A small autoregressive pixel model, trained from scratch: 1.97M parameters.
Rows from block 2 of a small autoregressive pixel model, named by matrix and row number. Rows with one number belong to one neuron. Each number is 128 + 32 x the weight over its row's rms, rounded and kept within 0 to 255. All counts start at 0. Numbers have three digits each.
After each neuron's rows are labels from the 100 images, of 14976, where the neuron reaches its highest value: "top examples" is what is common among them. Only what is clearly more common there than usual is listed. The data: rendered landscapes of hills, water and sky. In brackets: how many of the 100.
# fc1: MLP up (model.blocks.2.mlp.fc1.weight, 384x192), inputs 96-191
# fc2: MLP down (model.blocks.2.mlp.fc2.weight, 192x384, transposed), outputs 96-191

fc1.31:148132123096137144096128161150161142124126191084109107125115122113162116145062121078033099072096161164163135134163111111149026088145170145177105110161110152164119148115192090108134140158165170196138118154136131169073120157094088106164088162130151135135097095095124070130107185123161136114
fc2.31:070094136110063090117131078111207180178159127142175153138135137140128104110105149100123091116112159122140157154165089157097123087173095121141101144104117141125156143079083178090091147060127143110125134135103155123146151171158133143154093255109147165113106101147131110151091086145134106099
top examples: overcast (100); clouds (96); snowy peaks (95)

fc1.103:139154113130086083133072129103159119136067123138173129104132109137094126121146151120079095122134106195147119126151157120157142166118098121158079181147125077116101112083120150133099119134062171160181167134184131085156120146060165115183201125146114104115167139101115131129068092073068091161
fc2.103:133128069145112161155102142097117110139104094090133147130096101163151167101132112200075113137134173105138128115121151123146107110153087148141177158157133099130079147079133118140114095145115168188104138107090109174120094130123062135103082149122101173145162148159091149155115119079161175113
top examples: red mesas (100); overcast (55)

fc1.189:109112144130083180146139146185139142153181132163079119135123122095197124170164088091142118136098112199201111145101166132131110109155158114169139159090191117078066122115146157138142076137079127128156071053080135138127104091139075105140163097143096095183122112120159134113136135103143153103
fc2.189:120138147085101155155107123082128096153178085152107158046171199148098134100113164156152146101117163130094137134116163117123147116115083147092200090130047160149153104106168172132135115109127100099123114167130168094107177077129093146118103167116140148110120105160097084134160155113108103101
top examples: sunset (100); snowy peaks (90)

fc1.257:121166116085171110062153106128129118126170114098208187131137094175180162191107143101116153112152105131130072142155129112116083180110093132096142140140098146105085138119156107121148101131159154105125168146139158074049098115144177150117086162069132165122102116140154109132156180161085139103
fc2.257:146133148076122106112118148061160128130138067112156136136151093153054110142145151143094194111159076179094061157126153109128105127101135081145085086171156122132148121149144072092082147136129140166149118129159194103102094152135142126167030106142154116179123131186193117172118114156105111104
top examples: sunset (98); sun or moon in view (30)

fc1.29:130078155073180178066134121105126164098162097140132108155150080118110113157075124131050122126141088153138069124138142103160096112118139126128125155110107149175163095145142152125136111115147094104106194134168144110126114140122168101151139127082136120205081152139142094110132133136182157122
fc2.29:115178136127145117143119135149165140113116084133114106129141054103140119140130138155154150149040137162129102135135186083154161122130084113141147160134141116144046116123145114074136095046170184145110167135128110129152132108117080099091165123153164130148076192119099060128144163182157154130
top examples: sunset (97); sun or moon in view (41)

fc1.349:113136132112128115169150149075144164083155059146126115161165134142175133181112154082085155139176173126113129152106139098160089156105127146116143087128137122134133134112129126155206128139154092176105162088156079066153084102154125102065190188068155139125051147143223142072132178187133180102
fc2.349:115093124153193114116092177096109159116129091103119087147154135132133226123135133156077116115135172147153100127098123101131103072051094107127156173106145097124161064134133138171072109116151077168125116141179114123153098175136133099059111105111193135072073120114162155103140163145090130094
top examples: overcast (100); clouds (100)

fc1.135:119113138166129147129091092067141131126114089098105160113117109130128123069161077104118100076147112139122143152190169127166106191133118123112108133130105133164146140129117144113038140172118132121177091153161058055140163145185035121168097173148116123202129019143116171096130130089080155109
fc2.135:149104112143103094186126104143084110167124138171138148131184146117127112050084179161137097126133099141151138109103179118114098119113130154130121146163156112091126082104147136151169152174107133118106082167047134133094159128079148135118137190096082084131089169086159094193187132133134050106
top examples: red mesas (52); sunset (51)

fc1.25:110130122138158170123162133097106190110130126159103081076146155141116158108072146060085100134164097158114091135117165129089097094127147135121144139174063205137139163120212163144107101138133157091056124094109082157116085095114151150173092167130149112095170163127136081144078167155132098097
fc2.25:103111144094101145080122175151154118091110099114172158137126129129164062155115084136091125141114128121155106126102125060127123067099149178063091143084123132098148119183136084116116155137227126045144101165118145086171123187128127122051140152147125110067095172082106082115176123189102087108
top examples: overcast (56); snowy peaks (47)

fc1.35:129129127197100139088135104079146116084129155121111099101119107151204110162122153151105112138070132141159175178145129191160114093109087098184185149139218191144138115103149160154157138133189132091127180128101080159074075180136120128236091127138074087158130134111119071113162116125159147139
fc2.35:110092160151139101101137143184179103099122156167128118109134128135136115112144152144113164136113133110070196091134176116096187059166174107108148096111138168113106119162144137103129106118160086107102098180167134145084057121115165118103128152123157095144109164137089088156157097173117141184
top examples: sunset (89); sun or moon in view (36)

fc1.23:149144188122156112176105101126143135108054137148133096119134100118104151074076177101077150136152121198197147137129128121110148182141092165141141144189109147156145161136179125123154114128042132112124152160134084139140148129127130111097116120196127101086091139114136135150128094139109167100
fc2.23:132085103176109151112056165123134146171119205116095141171167190150127028138057107142151082149129103123119108109147126112134166142105120191097128137132046098133076079123100136090136111161164157167080162092119133196097094127171149088048189128120103139162131148162141153179123098123097107155
top examples: red mesas (99); noon (71)

fc1.141:106116132113156069140082164154138140203167139087165160143143132113076115132115170155127100115139162155165122140123117129134116151141169153169067189157100194161112108164094136079105109147120071163109170131220120131113104093138085150119137127104142097096112111123097119157140085205122155116
fc2.141:182114139166125136175115128131153107136105163163105147163100156143102110151153115077071134151153154158170125128078146119143151172172115116120128177123089149138104125104052135112117102122143093126166165124111114164141135172089086136104113135133139165100156102113132136125109118146108144166
top examples: red mesas (95); overcast (51)

fc1.363:064115099127125138113110126125117116159080064082172096125152120141116133142110140126106128127209158146147147125167137159109145110133115123127134097174141136171129105115105188167165168112049133067126102183097098102108026117161124170119126088166121137167144120096167082116103084074119076170
fc2.363:136153151179136128167125168110094081137188102119087113098155128081146069104069117098120158104157103124144101142167035135135099122189106071142206179112109079078116165184146149101115089051135161122145144100155104138144191175156135141126116099073129125169168084082130142142092102110153123078
top examples: sunset (54)